{"horizontal_flip": false, "translate": 0.06, "learning_rate": 0.0029, "beta1": 0.95, "max_precond_dim": 1024, "adamw_weight_decay_other_params": 0.05}
Rows from block 8 of a small image super-resolution model, named by matrix and row number. Rows with one number belong to one channel. Each number is 128 + 24 x the weight over its row's rms, rounded and kept within 0 to 255. All counts start at 0. After the name is the row's rms in percent of the matrix's.
After each channel's rows are labels from the 100 images, of 14976, where the channel reaches its highest value: "top examples" is what is common among them; "colour at peak" is the nearest of a few named colours to the mean colour under the peak. Only what is clearly more common there than usual is listed. The data: scattered letters and digits in many colours. In brackets: how many of the 100.
# convs0: first 3x3 conv (model.decb.0.0.convs.0.weight, 96x192x3x3, each kernel summed), inputs 0-191
# convs1: second 3x3 conv (model.decb.0.0.convs.1.weight, 96x96x3x3, transposed, each kernel summed), outputs 0-95

convs0.23 110 [106 153 118 155 136 147 139 113 122 124 107 131 138 142 140 141 131 125 127 159 160 160 154 145 115 154 139  98 110 143 125 111 112 119 123 124 153 113 152 127 147 127 117 118 138 115 140 154 118 124 146 118 137 140 111 139 157 134  79 147 116 147 123 105 124 139 123 114 114 137 155 131 130 134 135  73 129 126  97 115 127 144 125 128 161 147 118 111 142  85 134 115 147 130  89 147  66 111  97 110 128 159 120  99  80  71 115 141 128 178  99 130 104 131 127 127 139 126 137 115 154 125 104 124 135  74 102 106 138 104  97 131 146 127 137  89 147  84 111 156 138 118 119 184 102  99 114 111  74 143 145 156 115 105 184  73  98 178 186 152 179 130 123 120 100 100 143 168 123 131  82 106 140 155 166  89 156 122  82 138 147 104 132 131 121  95 174 142  75 168 144 117]
convs1.23 113 [145 144 139 139 135 127 129  89 104 135 128  74 180 111 110 117  96 186 114 124 123  75 146 111 113 131 150 140 121 136 121 145 127 170 139 158 140 130 128 143 164 125  98 143 134 122 154 120 187 150 116 122 117 116 117 168 169 127 145 160 145 149 124  97 131 141 112 138 112 114 118 130 181 146 146 138 133 150 128 155 104 115  97 114 129 161 142 101 101 128  96 159 106 103  73  74]
top examples: white (47); pink (45)
colour at peak: brown (41)

convs0.77 099 [122  89 150 119  92  98 126 121 179  88 107 107 179 104 140 148 141 135 125 129 133 128  92 138 150 106 122 118 155 120 132 139 129 162 120 209 146 129 120 105 122 101 109 133 139 154 133 124 150 114 123 134 108 160 145 154 136 163 182 143 127 146 119  94 129 146 127 154 109 114 136 113 106 172 124 136 134 122 142  99 136 150 159 146 158 142 129 124 128 130 102 142 107 163 140 190 120 118 125 120 145 166 121 144 174 133 137 138 122 128 123 158  87 121 127 138 135 142  61 117 107 109  88  82 201 159 163 157 140 108 110 111 129 115 147  98 126 130  79 102 117 108 155 102  91 182 170 101 113 129 162 162 139 139 159 131 116 151 121 133 126 109 168 102 107 129 102 139 140 146 162 117 116 156 143 128 142 105 138  90 115 157 114  99 112 121  94 156 101 158 141 117]
convs1.77 094 [151 114 168 103 102 122 152 128 132 106 113 126 148 165 159 141 130 128 124 132 153 101 115 168 164 135 146 117 147 175 143 149 155 135 144  75 152 134 124 102 161 165 123  91 129 104 143 143 155 118 102 125 154 183 131  86 104 147 157 169  84 170 123 120 149  98 117 112 123  91 108 156 121  88 128 160 152 114 147 138 138 106 125 141 148 114 161 154 141 157  89 127 112 141 101 123]
top examples: white (61); yellow (50); orange (44)
colour at peak: brown (35); grey (25)

convs0.16 090 [129 157 125 143  94 115 190 132 117 110 135 166 147  93 109 117 128 155 137 149 130 131 140 123 156 138 122 140 134 142 151 106 149 144 130 154 142 165 100 151 107 111 174 127 137 119 134 113 140 117 128 109 146 153 133 104 106 154 149 192 108 147 107 120 120 128 159 143 164 111 128 141 108 141 121 146  91 200 154  94 116 111 106 137 109 134 105 164 141 145 171 132 142 159 156 164 124 103 175 119 117 120  91 136 122 148 136  78 112 104 168 143 103 189 133 144 106 137 128 115 173 148 157 128 181 163 137  80 125 136 115 108 157 154 131  99 122 177 132 145 138 153 118 100 131 153 182 124 135 120 141  88 115 159 120 132 123 102  71 113 103  73 118 149 147 137 117 119 104 141 127  90 122 149 103  94 135 165 137 133 137 113 127 142  89 133 100 111 125 114 143  96]
convs1.16 095 [132 119 126 144 113 143 116 157 144 132 105 167 121 122  94 148 108 136 129 103 113 151 145 101  91 139 123 127 147 149 134 100 144 109 150 103 132 143 145 139 147 161 150 117 140  98 106 147 131  70 121 183 125 136 100 133 103 122 146  91 111 158 155 128 141 140 128 117 139 138 123  94 170 103 146  78 116 134 123 117 158 175 162 108 128 111  95 169 170  44 147 128 145 130 100 144]
top examples: count: one (53)
colour at peak: black (66)

convs0.48 100 [137 120 118 132 154 140 125 126 171 127 120 146 157 122 132 123 129 136 133 149 141 107  97 157 147 103 104 126 150  94 147 140 139 147 141 109 100 171 113 112 154 161 195 117 138 151 129 150 135 125 150  91 112 169  96 139 148 130 114 165 140 161  96 147 124 158 153 180 134 110 138 123 128 134 128 147 121 152 116 119 119 123 150 127 133 145 146 137 108 139 142 143 140 132 114 150 150 129 158 123 126  69 128 125 122 142 127 129 137 120 130 120 150 160 115  94 128 113 106 106 124  71  96 101 118 129 152 127 115 192 147 148 108 138  90 122 175 176 162  96  89 163 106 104 195 158 168  77 177 172  98  94 107 167 165 158 114  82 101 144 127  87 124  98 101 172 126 137 105 143 106 123 131 121 137 121 126  94 113 131  88 154 144 106 117 109 115 108 151 123 129 122]
convs1.48 087 [103 120 126 123  73 129 107 115 130 109 123 144 108 118 138 132 132 139 140 166 141 112 128  87  93 118 116 112 161  97 127 100 122 171 120 160 129 119 141  97 102  94  97 158 141  91 176 123 146 135 163 120 104 106 124 133 134 148 119 122 135  75 158 112 100 173  86 180 117 119 142 106 170 116 109 134  89 112 136 144 102 116 143 126 144 139  83  75 139 103 122 146  96 136  96 140]
top examples: count: one (53)
colour at peak: black (67)

convs0.22 101 [116 159 117 117 144 148 138 125  96  85 133 131  97 128 152 130 116 120 117 132 140 142 140 158 111 127 158 134  75 173 153 150 116 101 133 130 137 154 149  91 123 163 135 112 152 146 167 121 140 125 156 144 143  92 114 147 135 125  90 115 117 140 128  96 134 133 128 139 122 106 138 128 167 116 116 111 119 151 108  97 113 178 118 114 110 151 127 117 124 128 137 121 130  78 104 123 158 111 112 158 163 153 112 174 127 138  90 151 130 110 113 108 146  98 149 103 120  71 105 105 128 145 117  95 167 167 126  96 163 137 107  75 146 131 103 107 122 134  73 168 104  68 173 114 109 117 156 119 161  70 139  89 122 119 111 177 133 125  99  74 152 132 149 142 125 100 117 127 106 165 131 126 152 157 101 108 165 149 137 103 114 139 106 188 103 140 124 114 124 118 123 170]
convs1.22 088 [137 129 181 127 155 162 151 119 110 117 131 125 122 145 142 154 122  92  86 124 143 112 150 124 167  84  82 172 126 153 118 116  96 126 124 128 129 143 132 128 138 101 137 119 161 141 113 167 119 153 166  97 179 126 119 126 143 108 151 108 104 155 106 106 116  84 108 140 140 107 138 147 143 133  97 113 143 104 107  95  90 171 120 168 184  84 113 153 133 143 120 105 156 134 154 109]
top examples: white (56); yellow (52); pink (48); orange (42)
colour at peak: brown (41)

convs0.32 094 [159 141 122 107 115 120 138 114 142 154 153 132 122 144 156 169 111 134 150 149 114  92 152 125 131 129 144 120 138 133 140 123 130 128 153 166 143 116  88 164  97 153 105 132 121 157 140  95 129 121 104 145 142 157 108 141 157 126 115 150 127 124 117 109 102 114 139  81 122 111 151 140 134 120 131 128 117 140 123 115 119 109 137 172 143 131 110 114 116 121 111 117 106 135 135 145 154 140 110 105 110 115 131 116 166 152 141 129 127 134 148 145 127 119 189 131 106 181 140  82  90 135 146 130 136 115 153 104 156 140 179 111 192  97  96  89 123 124  70 130 150  89 138  99 114 128 141  99 152 173 118 106 146  86 119 145 111 122  44 162 108 117 144 152 165 154  80 168 129 131 100 106  94 142 149 143  86 149  96 176 138 126 118 123 121 177  65 143 159 136  97 156]
convs1.32 089 [110 123 167 110 127 112 154  91 148 121 148 139 119 184 121 135 116 126 107 138 133 131 139 172 146 140 132 121 128 126 145 122 117 121  98 131 126 145  94  96 131 139 155  75 107 100 162 107  86 128 149 114 154 118  86 140 129 136 108 128 111 133 134 122 216  74 126 142 105 121 105 117 144 130 128 135  65 106 125  77 148 152 131  94  69 113 131 131 128 142 105 112 126 145 144 136]
top examples: black (42)
colour at peak: brown (30); grey (25)

convs0.28 102 [113 145 155 107 115 151 132 101 140 135 111 108 159 101  97 144 104 144 114 151 140 135 133 171 128 113  96 130 149 117 131 127 122 164 143 141 102 160 151 114 151 111 123 134 155 137  89 151 122 128 154 143 115 117 111 168 144 135 132 146 165 126 147 130 147 118 154 117 126 120 164 110 150 157 124 102 128 128 121 128 104 111 134 129 139 168 128 124 142 116 124 106 139 157 116 155 103 170 143  91 112 151  97 111  87 124 161 115 183  82 154 122 157 115 107 125 122 104 133 108 102  57 114 122 132 147 140  99 160 165 130  73 151 137  89 138 142 146 171  97 134  96  91 103 102 129 156 107 114 136 148 173  86 144 125 144 137 124 157 116 144 113 143  84 123 121 169 160  78 209  84  95 147 126 146 148 130 135 128 117 104 105 121 132  52 112 138 137 137  90 122 119]
convs1.28 109 [114 123 125 130 138 148 132 112 137  97 113  97 144  89 139 129  99 132 123 138 165 139 119 138 126 189 149 124 157 129 121 131 120 154 129 163 104 197 194  99 148 120 119 165 147 164 155 108 172 145 138 139 110  80 129 146 117 140 184 135 134 116 152 110 116 156  91 122 186 113  95 129 129 147 147 168 115 136  86 113 110 145 110 149 139 153 135 118 121 114 110 136 151 119 121 114]
top examples: count: one (47)
colour at peak: black (70)

convs0.9 095 [122 149 127 115 122 107 155 122 134 139 138 125 126 128 121 137 134 154 123 122 129 149 120 161 125 134 130 140 112 101 130 121 122 150 158 146 152 104 123 136 154  95 136 119 123 117 116 158 147 134 135 149 138 169 117 120 144 135 149 175 156 139  92 131 142 144 139 128 112 128 114 152 133 170 129 121 109 118 147 128 105 125 131 112 147 161 123 128 127 111 156 137 109 152 136 158 101 127 159 149  88 122 133 129 126 117 113 197 143 157 136 159 136 162 175 155  74 108 136 118 152 112  92  64  95 139 107 107  82 118  96 180 124 107 144  98 170 120  79 141 146 177  97 139 117  68 173 132 177  98 124 131 100 114 111 123 121 125  99 153 127  91 129 151 169 157 135 135  81 141 198 115 112 108 148 140 134 175  96 122  86 163 165 121 177 128 103 161 102 140 135 100]
convs1.9 100 [118  91 132 152 147 131 150 103 125 154 150 124 111 114 116 127 143 129 140 127 132  84 127  94 129 116 112 162 109 148 148  85 107 134 128  93  95 137 151 126 105 134 136 111 154 105 131 134 203 105  92 143 100 102 126 160 102  95 173 107  49 140 136 118 108 140 128 119  93 115 133 142 132 136 175 102 150 141 121 134 100 126 131 153 159 116 112  90 160 149 139 131 173 106 105 103]
top examples: white (46); count: six (36)
colour at peak: brown (31)

convs0.43 109 [107 131 123 153 119 120 124 123 115 118 112 156 122 137 165 127 121 111 130 127 125 141 145  92 106 141 129 113 129 127 113 107 110 128 118 117 140 121 125 125 119 101  92 116 132 112 109 137 126 134 111 157 148 124  92 122 138 117 100 147 110 101 133 158 183 135 137 105 108 132 131  98 126 142 113 127 150 134 136 123 129 124 102 123 130 141 133 119 134 132 128 127 149 122 127 164  90 147 126 152  99 165 129 121  96 144 115 105 159 112  99 141 138 195 148 107 112 136  89 149 129 103 163 193 190 108 171  90 140 108 132 104 159 118 108 139 115 174 119 111  91 155 136 130 165 124 150 125 139 164  80 158 118  98  96 104 220 151  82 155  86 142  66 164 137 114  78 157 131 158  99 148 125 141 142 155 105 109 114 135 112 187 142 161 100  96 142  94 150 147 158 147]
convs1.43 120 [107 158 119 157  80 147 111 158  91 122 103 172 102 135 113 140 133  55 169 110 174 138 126 162  98 118 159 123 124 129 150 117 135  78 118 103 109 179 113 178 120 124 102 127 144 152 125 120 110 149 144 116 105 161 154 134  94 141 122 116 116 111 115 116 173 110 122 113 124 129 128 153 134 126 104 141 116 129 157  71 150 113 153 134 142 148 146 121 104  99 147 115  90 138 114 142]
top examples: the character M (26)
colour at peak: brown (40); grey (27)

convs0.56 096 [124 142 134 114 125 137 129  88 112 126 119 148 155  76 128 140 121 116 136 139 104 124 105 159 147 151 121 119 118 115 132 136 116 139 150  93 187 154 129 124 138 112 111 108 127 125 137 114 138 124 113 120 130 166 108 138 146 157  87 144 134 144  90 117 152 171 130 162 117 148 123 162 145 100 126 114 109 184 139 119 123 115 141 119 121 161 121 127 151 136 164 112 143 113 105 111 172 102 115  95 143 120 100 109  85 197 116 124 154 139 151 101 105 144  90 130  58 159 149 157 114 120 128 133 137 180 117 143 153 136 134 118  85 128  77 125  95 137 144 104 161 119  99 114 123 156 130 117 125 129 116 134 170 173  77 171  91 147 118 109 145  98 113 104 164 153  88 126 173 147 132 165 137 122  94 116 155 153 104 150 148  83 130 150 121 113  84 124 158 176 105 141]
convs1.56 096 [146 129 119 174 155 133 149 135 122 148 123  90 123 156 126 148 155  59  97 134 166 120 128 128  93 189 136 163 137 128 136 104 126 172 148 181 145 134 143  71 106 100 139 140 124 117 137 133 121 103 121 136 133 125 158 144 103 152 119 112 147 160 127 152 131 170 105 149 172 159 116 102 153 158 115 122 136 114 119 129 138 113 167 152 138 145 147  71 141 125 131 117 123 162 157 127]
top examples: count: one (52)
colour at peak: black (70)

convs0.58 093 [150 127 152  99  99 141  97 118 127 145 133 107 147 138 116 139 102 156 127 107 154 115  82 154 171 124 162 145 109 110 123 121 138 110 105 145 102 144 131 123 111 110 131 145 103  79 103 115 143 134 134 145 137  99 149 116 102 109 122 102 126 139 138 151 155 100 116  98 138 113  96 155 121 104 124 123 138 136 141 140 139 124 133 157 116 122 113 100 106 146 103 139 107 101 155 127  65  49  82 120 191 111 104  91 138 115 147 134  93 120  94 151 129 153  97  82 132 123 101 100 149 127 158  87 114 126 120 101 100 157  98 118 133  99  85 142 177 107 156 124 171 126 165  90 145 157 188 167  96 135 122 137 142 134  95  88 117 115 140 165 111 135 114 128 140  82 184 126 134 130 125 147 139  96 117 132 118 155 107 143 107 123 137 154 157 124 139  92 114 171 120 139]
convs1.58 105 [112 155 165 133 142 176 110 112 157 128 142 111 178 131  99 157 111 166 110  96 121 159 173 102 129 153 129 134 154 125 141 154 119 114 158 126 143 164 117 165 143 151 164 133 116  73 161 134 143 126  95 177 120 136 170 146 141  93 182 108 111 140 140 154 128 143 139 127 163 127 136 112 134 121 139 146 165 135 130 159 155 125 151 116 147 130 124  97 161 138 139  96 170 143 148 104]
top examples: black (43); the character W (28)
colour at peak: grey (26)